python train.py --encoder_moe_every=1 --decoder_attention=false --precondition_frequency=32
Rows from block 4 of the encoder of a small image FSQ autoencoder, named by matrix and row number. Rows with one number within an expert belong to one neuron, the router's apart. Each number is 500 + 40 x the weight over its row's rms, rounded and kept within 0 to 999. All counts start at 0. Numbers have three digits each.
Before each expert's rows are labels from the 100 images, of 14848, where the router gives the expert most weight on average: "top examples" is what is common among them. Only what is clearly more common there than usual is listed. The data: pen-drawn characters of a made-up script with 800 signs. In brackets: how many of the 100, against the usual share in percent.
# router: router (encoder.blocks.4.mlp.router.weight, 8x256, trained with AdamW), inputs 0-255
# up: expert up (encoder.blocks.4.mlp.up, 8x64x256), inputs 0-255
# down: expert down (encoder.blocks.4.mlp.down, 8x256x64, transposed), outputs 0-255

# expert 2
top examples: one stroke (68 vs 11.9); only straight strokes (66 vs 15)
router.2:550471528532555468466572474521518488513555497514507553531479468486486513542519504476486477540545480535515541555591503492474482475426537490456552487491513467440497554460561445448449459572499514461536490546506532559540509521463534476484460512526579534510542497519524494543542522422504552543561501534488521498496437574560472571500538539535562459480548448472436473571491517489458547526568523492491466448436521572524484555478490447490468494515510535489475478538526457518494573473431563505477565516452488479531523513547559526499488507511440505477552485483485511496517537450463426509559437485502456501515504482521535482540503532505442386520563468556506568487420448482477445491486485537549486408433477464423556413464514555461479497573473449523455437482491497523375497511571516
up.0:464450471510458538500499445439548563498432520506533515507548506482473483556478449515533450431535452471535492479523543531548498545515510472528539474437563431562476510513533522558551542491471481516556479490515457523425542411467472492475513477468479463524441511521552441457581507481495527574508517465519514510492569437491518502459466526461389514541561493514541536491522483453550523518472512488500475453473532525395543482474446461440463522520519470456498490514475473526469477473449508498434463392494487531528495562437564531518589543485492525516445470500545516463517477511507491440477563515532446500484543512519474444449498510519518543500467526463458477489521541584439528523466451533424472551538558481493479525448496478380493447498492563534521528561554379578531533582489485
down.0:475489509504479488478527528552459536534515538544511530523503491534496513482521478490481514467548595307548478514488487514502564475558558488552430534515496558404452519500552538584528512484448539532513564494486486456534542541493431478483457517503510491465556569549402525457539476494503424437521520493496523483488457472536489475477599621481528496417464623490498398489422509509549458441523500509491515521539524494513503494510499473522483506427507474506586454516486453514491531565467474475422448479510485511495518487558506526487514522534542464467521514583513522535484492499531509524479490494523559486490474507499524561531501500467523518482581429522485502476519489485481524476555497447484502597485505458504453391487505452518480488495517526496512526552500527434506565464412485
up.1:512499496451437520492550548560509508448448481567523543439432509494431469417482464488501489581492509529522462477464496546508502564578486494484516504432461531498457464527467516479489553499495474457539460434484500562522512515529467389548530493478530455521415609493560536459517567550462440462473462517526537489480498488502564495480520456521516547572490487520542459499516507510537452494428493509554507464518492514520566560526516533461515519447435468462492518486457520518464536493510476539510443511464484527528492481544464499484527527485545487637503494505552496460522466500525547501398454505531559470445603513484439538501463556450511458456456472492490497534515539420579562557491457393490526454541590469533571507458488487490484437535489478544529499504459473428534514480434476
down.1:529531502496522488530531461485473491512493518426442478490424469481552537505581477524535540511488519553468483515472466451490467536436490530449516445487524461544516487501477531434506407500527501517525507501501443500471466476483547511512484478465465554559482408491561481543498572513539564516488454543502481516430487432501547521430388465502463526560487410472563546548412482508443527609459533495518478478462482490551472465493487456520539549575553512503486582524526565500531488521601525524514605503531511447444443568483530502550488494476416530481525486469446483477487537499555475537522474467495447490577530462508478452521504457549455481535469586504476592517515497522502459516452472546545418493481475604490533548487459507485505498450493450563486443451505458543491482531512541
up.2:501442473426523489491595558545510507501545475492458516477484446548512486501573516491532495532447427642486471501491532468441488500484513505481512537546490469398424566457507466535477492516480535487480479466503623524554563553556561450503530534490503527496516517473499526475501478525526494493441562517537501467487530528530420447521523558525555543492460453488484490494493488550512541499470421478532494484431451527490454524544493504535496479502490454525489604515522541465505510472520497572554542574510509538467508540486497418456554446362487516509525468495480497540495513537496562448454497482552509529550492471498509520497477507495576463430526469495553526491509474525474462481540409499587478476439505542451513470445639488515508541444449514524494429504513440491484476425500502
down.2:440505477538459504513434532415486474431485455508536468488414549462556482489406516554550454494447510543541563525497470539495482499498487552514530508515548451607447416527473472536495518544455434569502464565532521514445455522492504514493518505474495480458487481490482459527488445513486528551508415509508465504538498602391545540529458417433539509516513494546480576503541525457487474504519565538543486564447500570424591524486456572463455490521478514494446518495521458523465499506434554434530498480512446495488492557527504463485484541526450483496468479503458529530508511541451476555549492530483422494470584462507513532452482486555474543465531539481490446513499494496510435560498509539466525519525480526399554602488420484437554493547498510498521516467499466516512532558565500
up.3:510499538529542491486467524492503479513496482532500513520483559500537514465519455523507527517542463518410500411499508469422537574541571464522528511468516473563465487482424475532526485501538446470500513494475441563488473557527597486466528506577487518532481522602591508475545564484492520481544564502541543386519531445421573477525413467491452566548515367511498480547526452436536485492601587546512517480460495504550501458443518504468454488539513524500495460494538517508448517438486519438509533499491457466437552517506550518498490468495539487572513513423512533519488510452480461461446538483451429539533453521493530533490496521502453496502417484513502496509482462479471539499481558573456491482454620487515571558527459464506482456539495507515519490476497414446482510456526524
down.3:491483480458482562529555499519490550449477507484498513459446397502501458515489486516508495558522527529484509479513551492534514483464510509454546502536530521441577476496503524510485545482556496486512496544551523562520564454511503527519478451511533456499437454467509476589461428540534584539514462509469511507509533508554468492457653497532616490587506450521511498570410535532502472552437486462521470539455440484486448497531467511462527482525471476480397525456499552470477440469510466548525492577496539499659506410534509492505499492456510489500486495456552470482554457416503506589533458524482502533496506520496456490495504565521516445504496552484510536545508501532502462498455439472511494421495444514470486520475582559479509569511437444504491530478466492545557402498500463
up.4:456569482433536496562495452551514490457463526494531537437482483533430472446569482459458550512474602496484506479442438536490496556503512437495564531476538543496492472476507549502567550498545524504544490444479495433484492436475458497573489455490423481532460484530551512505452510597490463528482481496559512430405510492404535578529429465533466529602442445491499526467493505526424439536457519519503508450477496471533503493548472501476542532534514472441503493514469572505438476538572502536488537487454533431511546472436520506510521525542482433470510574494538450480486465475485479547479457486544512513513447451458440511458501478460505530584437552553495483509578544517556507506403536505497505497557533501494521504503489487459443463533539526551532541423546553462522522536450444
down.4:507548482452487495534507452519471496495423497472512532446447434549503451487556508462450538523470550445480479500444468542441460536497520497502531508498556582435533445490521583461554551522543524529537474542482520488474498420523514492523434454544451518475456508479546531547499502552524497532508487482554487517449530478523541554488506531545527505600444484476540500489392507548443465521454556501544524481462460457525451519571447457462533511504514522431489529526436601485473472536582510508498515510455547456508495527540546476540489564477439503482524575477539448499512495435497527505433459461595493465531452491512441518454502495461506456538625558552442560553521508534503456461472520483491450461485559536503528486471528535477421500461437542560475529410544531497558523464438470
up.5:509478514472463527522452507447480494463540579504479478497516515619527475520480494485471483508535496479488486447507551514479402602499532501535475483498422507504510535501407508476456464511493492532464438496545526544519513524545496427460524543506522487462487506453525432460500513528515517521460458533425552470574521534480484468388547491477511509512457531526472425492531537521574556452507559503491545473529467502508581516497546575451473515486455425468501457537579505498526513469469484439478529547494440510496457574519459502434517431384553469552540542508533499472536494543532488463479535582558558531499560562464488477586514525533540470457459459546524489437487416497556525498503491436468549531508475472543515550410440519427502472466526532521536488590447527514499457467508490
down.5:496595489465470466551526481525463480461420465472495540436464444492552516496571510499449562481447507508534521502446415538448463581482503465517560503490534515456494442514512584458587538519554509546540450540480492499426506440485455466520457467503403532477490439486531510498487535549534463511505487524588462499475514470495573567446446511555470489566474451484557568482455517468424473511480537517535544472471462501477514493543444474499510492527527526450526533577472566524478484544571514520510498469485533430517491578532545445518466541516424499444532535491503476479485474454458504519520464463531458487516501460480440506418500493456510511558535554553413518515500500530520436447478513522518441511474573551484520545474487514451470535460397524552497504397557450475540484476434475

# expert 3
top examples: dark on light (100 vs 50.4); four strokes (71 vs 22.9)
router.3:507531500480483471493463591477600507506527553484441519474513461544448443513505520538477496552495465466574530486515487466491556472515487546477478393471498493518504569507511572499527535498484572542495500473568510460453480449447542569493474452449447445474458486499474498512500550544543483485520539490446456501504441478545518420447549461517472499427512443502472438471535509457544472560466457481450509521412489472492488524495519493445551464468556488432517568526496439461511493466498445546458563457484495582572419484537515459434518493463477549451551419533488502531482503525463550549528475517486504491474572499594466570443498511555462542491549476500531532606522536555482501418464550525514591429482497511515521586481529504474505517462471453506494447461461460465514494434535459
up.0:521566497507479540491482486571524451513529425496531501545504527474582508460477452499564532477457465529450488496548547573426467497472524555533517573500506470496459487462465435554522524504498515493544508480478476580498497553553589460501512528458477505508502514515528513468580461508622528516447469487561522465465504539458546528553485451542504542453478553513454510521473498477451499464582535488532482482498489526546517563540533506441498470539428552519476465454484521545461495567465485467480510485484476420444552583454549547471517502497523412431513514485492546517440481474488472485562500537518400490552500494447548478516512451494427537497558532539461432466489520470451432470435481518460507468536515515567561527496530482539498470385545501375542534548580486487522501542473466
down.0:503583528435491481520481499444459548520521527499493516518563506494450520499514517481459517498499462369566471555496550488514519500527568485474533498480514510493418521506496569506481478445514540460527534446481491464527586496481386438472475541511508506521555489481457502501536532477433479499561523521521531510483485491520477439503499596514466504490506602466529510503570496513512510512510423447502543469493533455444445476504509460513511487471549525501563502502510534498515524550475488458445499511491504447563495436442464532556533540502535529547500493513497489614485498501549456473434521464507537425515474568524528590550529584504536489509553399523525529550490487546501502367563534477507464538480512518503488417519598519468415510491507602524511502538508497496468406424452504
up.1:467564449560437514512509495479463481527475525565514485465587510509523489418495437492452491439516574453480535460532520448530527490522462482551562490529518515538445458487437469518499459550551501567619458547478427576439524496489460443505458471578538539512501498555606446504516553501483442496478538532524545403473561509498557488532423510481531483557519501540493548525485475493499485498495517473551515520498464491529510524490417476518490497552516492444498458527546536539460525525560513426531456440500462501451539484490543561477461509520498490486525555501472512490499512477477483556493518463477364499561460568511537475476493476529560461475464537568546514485488528463539467480425505508453439498506612517477523486444435451470480483561524504606463517470537455556498551533497530
down.1:540562549507594460501536423551526451528477542431466459502539438489464537505522504479487554493467550552403455502484452450493458554480447494432543518552471472438613483473545504443468507500559547447526524478536491497544516451533521501543552483445500515462449532558586513548482434482497621537469511568523490506446602444511478517488498431578513516580486426463566496485396478484461487533467527507541438492474527513541480484530483468460534492524489531521397537474503569507544504470548485572472536492466509388452498535560569523568475460484454504582531525433476468483491479471525506492503470502531453497585503508513486450483491504472469478551523552480468546481532498580526539515531449471531474455501493544494509501510506541484482524523450511528498495489519488503494498464510516
up.2:517559519435478486540439496460491503497523436438514467561484479504497491505423453489500452434424466573510522434485498546520462487457544516468559534531518478501488511499537469449458486456518540509525436464487489513520468494585455540484494526457496499532538541460581521505571511476447531564539510491577472527531549587535491472511524520523532542503523444403466571460539455452444511528472477495440478508430468508425467505451531502506456476460554546435414490488504453512496543470447528470488523560548438510501468486625393447489519524533456543568468518520524515497498525465504524444447591491539491488519521549499507520473507586465601457502441526448525533554499447511477464520507465529552539532488514517455527453528479490525435510525490535585447474526498409523461502491559535
down.2:520463506562507459427571574603487489561485539493467542527499543510480497502551493482594547545530451465505464475447537494433508484481478528505344470491495478503505534433531478471494527512428474526518560474459542570453441530431551558502491538480480506464520492550448493449468515534549492444518552518452531536522422429586476569484502554503518490475463531501464475505439492485492483471474485545486460471543468543505489439532429495538478507496458499535479488515478572493510478524497518474489496467465505555523463487596512469435478457485545479455539500514499485553505497504407453456586458493463471527548511557472475524519487490529477530508480441546467517517492500392485510576487560481500557494531469516565518524497397442483558504517506432423515551508438463427541564473529525
up.3:491512469517500557509505542555466468489524471484545533475552528496546464453502497458529517543512533449557481522491437576493556507535511458552448569449469529533463489504512475566553546456456502535546512520408512542516464528546464492463479513521479482531534590502529519424558503534508456437469505431541544471455484494491480543590506522504468541502449550467480450441466509495493498449464512552485547493505515518452529470526477533522488524443457480475430395512505486568476474506487515504509459529506492544473564481500552516472499513502554387499512568612531496429444459497501521461455467517505535521471463525447484555497583472435502546531497469490541463489515523416461594497494488453416503480577580448522514420462441455471529472555562563444566547538473496454533558511487434
down.3:480484493523452524484500524591489515500497525475502541511510509552481475499522478502517514498525611329648507502492477529451499501538521485533454554468502527488416501495515507559541543474460452563557490535436482532488471532489418482518505538502497496514503550570476538418524493511495402456507531478496520505481394441515480538526554548507482504470487586542493406477474519525528483465504507510490472483528508532426526456545473527510483509440479513489519428496492505488473491601467496503455453467494511510436555509534498492517498509526550450478498538548511500448527489497417473510515482510537520502497491561447486580507504466510498485476513452568469477527502497449504520492484498443462509564555535449557512433455378441519505483458500608448507564516468447473521598501433489
up.4:550530483556517457438515485527480429522470461487490528487561559505530547538571544514563556512462527545551503502487498505479435499489561502494454557450502491516452517517424462454451474500497481466503518404413550481463505480503469487544535502527467534472476535431567450466532464498535451520538547501523482452462644510498434529510444596509473540545510445490600544479540484491429497450474579527498506497561522580425509445484505483573425553472469511504520500499545498542487489561497556530455491486510454517436530517455465507508457508521494449501486564481452536518483549503443406480499471419515488516534504516436498501507521516487482536565479487508494506436445475472506468581507484568552460609468456490483542446499484498453516520507487553522495522552524460524463514518583579
down.4:529630529531479433448522499439490474520476484489477514530443558470502513496537495492522552528469443532539489558467516491467467497481504549491511478425475440485453528442451523471468484510461491434486520429460536461454498492458507510519497526511457517400495483409532451494510510532521475508541623545521445498532599499539466508442438531494475501533492493465564581496524500457479482501458571536478509546506529560445471423492462432563465514469514510500549567521508497559528541515532537529438530408492484530458478516527473451505477534555542509478457493475489535590481526551448415483539458447470498509540544489509485478486500594507460551513478536508482521494497504546501404518518542600581497600462486544524532483526448506413507547494449549479515495507481454478487452470564549
up.5:513537400534529454443559460467523465545513493544495474502525506521547504476538528458417505517492521475509470415476546494507495452526614518544530543458486552532464458533506481492457507555507513493548419479473482522442524479567412512549581440592540496537447531545582581537480507484461436458579574561446512520442550526477451521517494491484525497522532471521516524530436494519545450539475536519498502559472494444480517419472482442567512448470478508475560511438533469473471516494484523597533488444500438542469589475543528555493468479518554528440520546461478525491538520446499431501480447462474523496490515555497469505488526472495474463534484573520482437509437550460574545518508512503515439542452527450524491559498519481436554482432539494513466536523445462511452548498460547
down.5:496518518485485492527468538542433535545511497515508567522536508496474525522533476461456525449516538403526522511507459483504499553523577466478499480516509514474419507543515538524501513405474504556503504542447456441497456525514388469461467568459514511568529502506463514465564556478444420493525475490553528500514404493575460536514499585488450504456499588463409480497505449525504511488538517497501541410463562481450440513516441463525466489397541540496529460510499559505481510557498513472557468511512488524533507495444427488507471560541487527502486500514482497432442516531453481460458548476557574446545512525533535620525484479481529491534509443495516498573534516485521542358498460426467462457481504476530511456541512465534461597479482550517470512504505563463481468470434502

# expert 6
top examples: dark on light (100 vs 50.4)
router.6:549548493454521514591529433528472527465472527517502534507465450531495509480482501499468537523489601481554483483424488510510504540419511520503540470499426523485566454503501606494557546492525566492573488499535498474467405462511463415505497466461452459476561449503557492532449522566552447528533526529514485454498468499483576539531478469508463526557488429520479491489518545536458451547445518503477521484504466477534541513521474507478565523467538442465511549451444624491453496499552502545508505507446520462495499481473529545494511513546468473465565513515552515430496475457506501506515453520534441542564485471488417517458550432428446516573512630529482503505511550510508540475474461533530489494549554560523519521478471483470511454505507514563532533440547489580565464559444400
up.0:474544566506548497493399557471467489516505479450501452514621527532484516514527492535488421430557511483497540427524495474431536490527508482469552509542541543495520553482450513465475484544452470485523497521473470432455500507432455540520520502551513507529523472435592499446552484476437591549485471478528541535496482537413552487439488488520472504555538566515517546496498482456471536452524459494588437487445521521474509510453527510483438504547541493512439526483507444499481547594442519437524592531525514397477539538490449553499494462592499514489535539470495512456547518433474541569519573536477483544498526533497494503511481453561492530518583454444460548500482496495489458508493430488474422516454509560477484553571447555534495473415506509473500525489550525568462489466512507
down.0:489553486545415514515515576474436482498509453553540531510536519463524514516453505541547479479517544382576507531536530551496547463564543513537431529461510489526441503516500461562524506475463482569513484581477487483481485580550475494453521540516516520467542528569482499415505483513509464423519521443484485487534368485497488532532481514436468493420484548516471494473426474496532456492535478524502490515542558500466511471531484522504420485446480510467519435557503496518469481534419513480461423435582477554378519546533514475472455520494610473491490489557497541454479490524492448483538509528504502533479518562468541569498493508506525561517484455485524455457492484468527526521494531496462510573545519471467501472500434415463531498497520505417509534605467448480555588551489467
up.1:543536544488453456491494514478507497543563486474470487492468523485419528558521491480551473538524427503493478498550573481501474482573499491433483507516446458504433619501466406508458417478496543506484526463507545569547520520443565474449473535478572521480558541512459504480499464462521500537504442499487469551514540503453437477589489627452468444467500532490536498570504484462526611583551482482505530504489502514510499538470505438523510441486446538572546495510545501460502540506440492501464455515516537522478499504463556460531526508429536554536543506528454490524476508497515477494511532507514472437565548468577554465545482488516497477466515476457477574598477490529407509520475435453509539500465426506441492555488551445506451512472512399473441468540477481490490473516591517
down.1:477535472456558551508386494468552522503542539459526427532514503502472495482447498484423424490539460551446514474512576499549545486529470483486534546527470538513544509521511500516467501448537539482448519512553490524550578558513508486488575487485579481552487522475465524491534440467450541510514474480452544506537515522490483399541544433479501508455520584523452477525529486533546500478572469478478499474465513471501514535475562546476517503503457485514510442488483454465505484458448452439544483521521519520483530422457483560531542497486552486542509462496533474514526450516572518503472567555524497478455464557487542458536488564501523463479568545491581466569497513500496506435516437460450487375504402486468464527517587512571496532609488400498509502594495559515480488452427475
up.2:551540496546509461437487524496457459542506500480492500542570593519463522564531500519573560482489481522569506485519495495458424448538524514477433502433489449517406540547443490462443465495484484480479524394436554458456511510483520525506515552547494524484502551391506446481542459463522480541544536533516482468521642495517415469500480581477463495478538475488573576500576481481495535491482561518504481544545517556451499458465547501544425521456496532521526540507545458518500523523494542521428503457512434522474506520512463490540455471500502477521477471488462551535476541538441413481517488444481484510515580546508524500513486524495475535483475478469509509471457447475472459574474487579578515595468438484474571458503465509458504492489491520520482495583484430529465486495602558
down.2:522620516507476466467492515386478483502451494481484516554429579488538487507506487463501539540472395537544471545451500498466460511474497528491497493405447457495458534427440539484480492503483495418477514436487535454481473466480524500518502515487446501385485473383529484488521513548499475483525621526509458495534625492516463490447444491504466500540469493479586602473568507484493485491450586525465506543512495536488481431498465440563480526482508498485539563526490480546540532505544518533445531433482505549506485516533483466493496539570529499499465495489502533570479517559461446486548454459491507501512534489517463500495498583501480534497492573517471529498487486565503412508511542596573502563447475536516512514528452523448500551517431530477533481492482485468486433476552540
up.3:474524490489493518502549543488432524511575515532502493505623472624505511553536447487553533483507512508544459524521487489379455518478479501490515491512479438408420541451513545509461397577433519563435492522468518532444538481542483522418475532540499525541476567453517514484515490471449502554540417511515559482485559489503512491453544527474578519407487557513453424477462510538499577515541487448533504490474481482531424542520506513467480483492485478517503525566549511463464473501478495461456522496512441525491495485434514524577478528443504441428572490532485495543484495506445462433491507472531465512525453503481536424546566487546488477500561470552561560493483529487490514534478496517494417506500511464509501507438520511408530478586404537514506531518489548476457522547510512
down.3:543457559513493498461452551499495532530553525534492505579508536487438533508498515500544486501524371592488512528516517464550551455488490486470486493503447463536424569492481426528451473466454521505502562435516496463514507574464532501444496566506546506495600538498460490469517567449435484484490551496510497488538483514506423434510437536486479524409514525484411489530618465497543504491553467521472503501541567506499532477442515499529492484489522481579580479522551493515548559471460515453535489454504496576523472475466441491464520451540517523564474438502470534552464489548495480475509553514443495495481548491506587554564513517510505539476375475459584488502481511478476537487562479496531507520456433458478510481569512479544522516510582488468504465572485431493441482523569562
up.4:512559509517469497520549519488434478493463488519572525475471455540471484409551452442456571506483591484522457514461567515434427497476512479437561497509495493437457498479505558483494508549544556522534474490545532454530482477495488419524504485478435506525531544528631516469489549512568548498510466505546500467429505487463517548519459466544565518549469437476417506488473504523450480569496563546593459525434422522571480563526471537530506490506466498449505559499490529555543486546537515491470572447477490507476499512503482532557483566491424486501529542529513479499518494523501493504510483457560460489515492510496495544481454472495446415494480542591455533537521499553561410549425539462514437437523587527521538536467421492492499431558477470534507479441510479463482555545473515
down.4:504474488509496502535479472549537470498469514472494537438500445543429444476568485501464541542515624411507478499449471531469486514543520476511449492487542591474504467498516517501531537548465487570530523540457473521508501458536492462565447507511473497565468513576517548450477498541487481477505472448491527488427456422537525516471599493575479500522467509541557434506428509488496479500444465498485432428491479476477474545552431490395516495480527525468496499500451532472470457577465472512510468548480500404437501515522514515495483517463554498427529550517468458459517526449493543499518494516592506498550474551465444563473494426472567498511481473532458514571514513448488539481498500446434503568542552466543512468453512475589472512436474563461494534409561513510591568531460452
up.5:492594446488469446511480546451515551508485482476527488515511450444563518560504550510505529467488442517461514538490482482508567556510465457436514543564451468507481418446501517543513513462522469515525471489480404477422524497598440554506570478506470525474508512526440539503469460471451513556504534475436508522494474553442482544568549554500509483457520455565577536489562531515492493561543448489518482525577484462501542391552447455512444448536479553523417549587507489471467453558487541586506515456510566417503558532493539494549476505472478536423527506457493513489424503474511520479493520436483484470513454491558524535505552420491514546518509529436516552569488487503494497456505520499501495529472525485466524433578517473453470554515459558521448523488585415509498536487480476
down.5:516381508526549522476553495497517472510549494511471502514499509497468515523471516515551492492546426628415492469524573471482474517475393507496432497501460495466577566478516378530452450508539515467545508469553523517531492546463616509460588506494545511549515526545515476533515532483525564451464528518493526509506461507539458450475464449472505513494499441493464513526431479513522503472530501503474457439538515482587485488438552505524518497548494465529413483449546516510517488421468512472507529468521497518518473514552477533452528436470516498503499450481503511506496510560519502418516493515477491545497489539515554445526494482524517469492305496478509480438491501465480536590539512502486518508500439484508486504527515492481562483593523376439501485529466518478434530485561532

# expert 1
top examples: four strokes (67 vs 22.9)
router.1:502501515608466507546533466564521447501438466439571480456518552469556475461461521433537539533449539456492565527468544529528494463471518458487503552534477555561501482535514459544487454542505515500533565537520458523554517489535473498536554506548481587524511502453541470432448501485493518482553525414506489502493548494494554595560483486545546572507538554551543495504488473447472503465474497447484528546536458503465524470510500483523437562536415516472489505500571483485564481493464476447510414550507454478407550489469461563469501517482536513533511561562494542455522465454506566496485487490511495573459498465399493529445550504558434557526501502550482488398526542431545533556493509477488479574507526494486493514556474584486590512498551478512498565474529523496556585516499510
up.0:520417527386527470510498498511488567465506594559480530505480478533499476538552473434522534515541478537522439427436422460493490527505498488515426485472452503502573495519508488506470521444521535531570549483564554500494469439534602508480471467483533448572462549531426539541522497485525514509498550511475498523521438477530463393480486501520480487453461452462546489516501550560480464566487460494452456433521479507529463496507462473491516526535522468466535541509517582494528505467531484545496544492463521565601421472427621472537494419423500507544537458479576430497583440520506501480462462530556488507513482580512445487510506444484568423477493547546521507524492476540479552499506445500498536468481451500523449448462489429461496557486461482505533447530482511477482487478495455
down.0:510429516464498501496598525515505505497491521462478541503539478591450472504510488482480509515554582471518492448485514510484524436443511489488522504506446522434526538477551479505476515469499508486535563516538533511573577519485504554516513490565523472617520534519552529467439545509619558471421481488441511510512496422504469462510515463464552494479477499501481417451448515533544533533490442456469432591510486522517450465500501452521521500467462453487459501460483535460516514438545487532513490548494535559564525540567512562421542442392575497518516505545512497362570500514517571538467489517498541527457501575483467439524490445502524415449505459487543508483483498525479533473478461465494517415496513506558455426466556462542554489465496451444519518484425525493513533477515536
up.1:542506479446521549538462504470545559531513545554471488445476475568532439531498546430446502480530468399515427458466552457500472513497503520508461438574508517463490416433501597514469516515571482533491491507580466542533471527575511443483549552463496407493489500524464556443530480484463465500488579457490488567551454552502516485506512469514458473492487451462482467502518519555591492510528453483462506500500478470506467511564509551455576468483468454425522574440471461447533515467505470510435492500449491482582455454489415473560483448483475468539483452512560431463541376552482504464491495516507414519453491501544473528565578509504563461516576530501492522564491427553487505491517487486518490491491512493552447497505499470503475588522494495508578467537466522505511504549495474
down.1:509582510520452432486531469471445516563463458500465543535494586450520529520543501513540564496440421520527478529494450533482433529500536540476499464442512489553439513484457545469500444527496479515502488418429498481433423462463465474522470530474400536405516445424521470485520511530463460540519533570549442470501578501518491518428469554542414490526492543433519560551570470448433486510487553532544538468505513513433502503496433471532467511530548559506510563548490550539528510517539547487465515473511491500569443519466489425514461526571434501469465489479442508557444522496459447491544473462474488466540551464517503483460519546505506545575433525498463514492480501500523469486536553509549513564458515564491553549545484569467448490499489574535474505478564471502479435463556532
up.2:555542509467522481468507493535495484496458440534500527487420494478474535480548446518529548450482500488527514455489540499538447548471548502519486488514591423494489495516561485472577514522476498516415462477468463508504468537487533540503466507486501563552526511584475415527477526535530551557477530558464496453471467526436526467481419482562479478457496525501470466528509444496470569504544523539579499429472513472546478503493494487448516519589396508571512567513470485548510513469540532478585464497479521439488451541471593549481475504508482452503531506406440458474483510405514495530481523518509410517561505464554527481511481461432478520547585525497448557507483505488515546423494523545541504476462485512498522524434498518507480468457523552435454438559546363580461511565492513
down.2:517569534504517459488504497516487529517491511479487525484489558495538482462517502488531522534455463476560483539450415523488494506476551520534503498460426455473486493418445527470538520502436471467506467500459542499436405479458575564528506485531492471421476503466556499465454501545528438462507548531473471520557455484521494516460553545483537531536463457494561533453566493486519458479424533572456503534519490535521523434496441514532483500477511496487585537487506515549526436566535513586411504452501486540649479436597564493446493475493541473394462524495504515626493490501450443505579460522477499530482512493512451527451492537502449541512493517564469509470522483490517463548489542526563554488505515509525555556493393508401494477522446511451536517478424490460505452506504511
up.3:559554489530450525538501525543471512515532555470490539492489479546521469455519485445460540532497551440568535478511547461413515496502413538422474493533535516429379381483542559486479454468472518490542460467522519532446537483604476462483472513463464512467511451543516522428493551509564532510544578465477493471544456485542532554508518541497513470497527439502571478552480510480542484545497499448485430497498416494503507507548508495431512504536486520546529510488477556461506499588532487579487533387510507424483523493538481496496434487482446536475487465519519529568542487475453484567510519561536504538517515524463541474514505470464443419513495458525453533520510504495502463439447527525538561555507556541580521451479495383520430481461460554506481468466446475512554523454459487
down.3:538455500545556515450460499428538454529527569489500447518478477452515527532444525546553446461516476528412497499551594457545541475519417495485500507529524498581546487538483461504446469450511497455448529525575474505498636496472493473467548524461550476488473507463463482520540444474479518513541435479506520462523560554493445450541417496476511523494555538520466545554425460507500529516564476452503499510481542451476487551468503541456522503524500525545400470478513473495509514375410526386498488537536470488436479527537434528539495455514582522575513472500458515549462514568572495434504518516453520492463489517526556470517482520556549519463480508425518486502496487487498476520566438525443471534501445496433475533511577513533532527558553487493497506550488557524472528450524521
up.4:472453427461524540485495498558562559465514542476480457513563483535475460504519537517475542478501477468503484419488481470507549455519420520529425432523561497525561487509506583518462496504449437482466533458524545467523502531559481570482413514507507450536426529538456562504470565496533474450509592498451540497432522432497539431464528462513516462485528531514480425498437465502526524547463448513482447521467459429550490493499421430422521451504540473455514537467497528477435526546516504582508500472432460511589470485506538500449518457472541491507580428465507490530553459485494566512544467515484405497486509504549480497518607522476478465490494547527491492568526483501505539470478515514619534507527481508599431468472556451499481492460560493433497493532528508497532453519525468
down.4:481472461480544556545521476519565513502504524445524435441476441527529459509468506488402476508537582476453487449488519504515545451499497452493592504572520555552570445548524536494512499474525526533533534561571488525554569476534499459516542433503516452495470498561507560529459470478543536516461460441493541483448484443437524485546503482482543503509484501554465427516429533538516510546497406442496461533461423465555549505516568532466565502552476468477480478504470510446491501470512456450546472552489551444504529494517539599557532481445466478497571521533546435454565466500576600532504516528532493517478481493452454468510507416482544425497552586524523513543506495457502524455459430461480480451537496497501456514460513482547500456554513424520486508464467594519527530509464449
up.5:534534514555492516529494489545491501523513463500559553474503540502497510517525419454517540514485441518487536499480451550451545451504504533474575498475488418572488502519474526482497406468490497438485437463515558478438423472500475585455462508478514491439465541460562532519460548511544498448563525534462499526513499484541503517493459520466517496506492547469449515468417468481452577522463524530426552501459502455552472440503493418496481502445472548554509525531492515489462548485498573560542527430493492531519513537474576463467501540475502546528455521466538529488509516416484457405507545489528457451538545536507473476449564396484403471504462460471450548522557511522449516461464500541585542528497591539563576527436487464454467493464567537473427500547478407466451468501511508
down.5:478473498465549512528483435475517472490493524474500482468487422518490511507483508491438471508537581471395478446520517509525529498520463452489551530545523555524566513551503510526505470444531541527534556488531477501532569506557502449511500489453501495598522504499514517525494488483520547502479396439526540473462537511480485504547381518476484486496488537513456491540399513526496491468551475440501497494434475450533482513505505517482532508544509485514420485516483510490521501444536476386552468552531512491344540526523472540534526527484509494580519511518510479476464491524617556505430539494533559478487459527464512508531499469493536453514480559496509515490503493501527503489474424435413453372530469500466450474505539492534477496536534509544502536482507674472516606489453483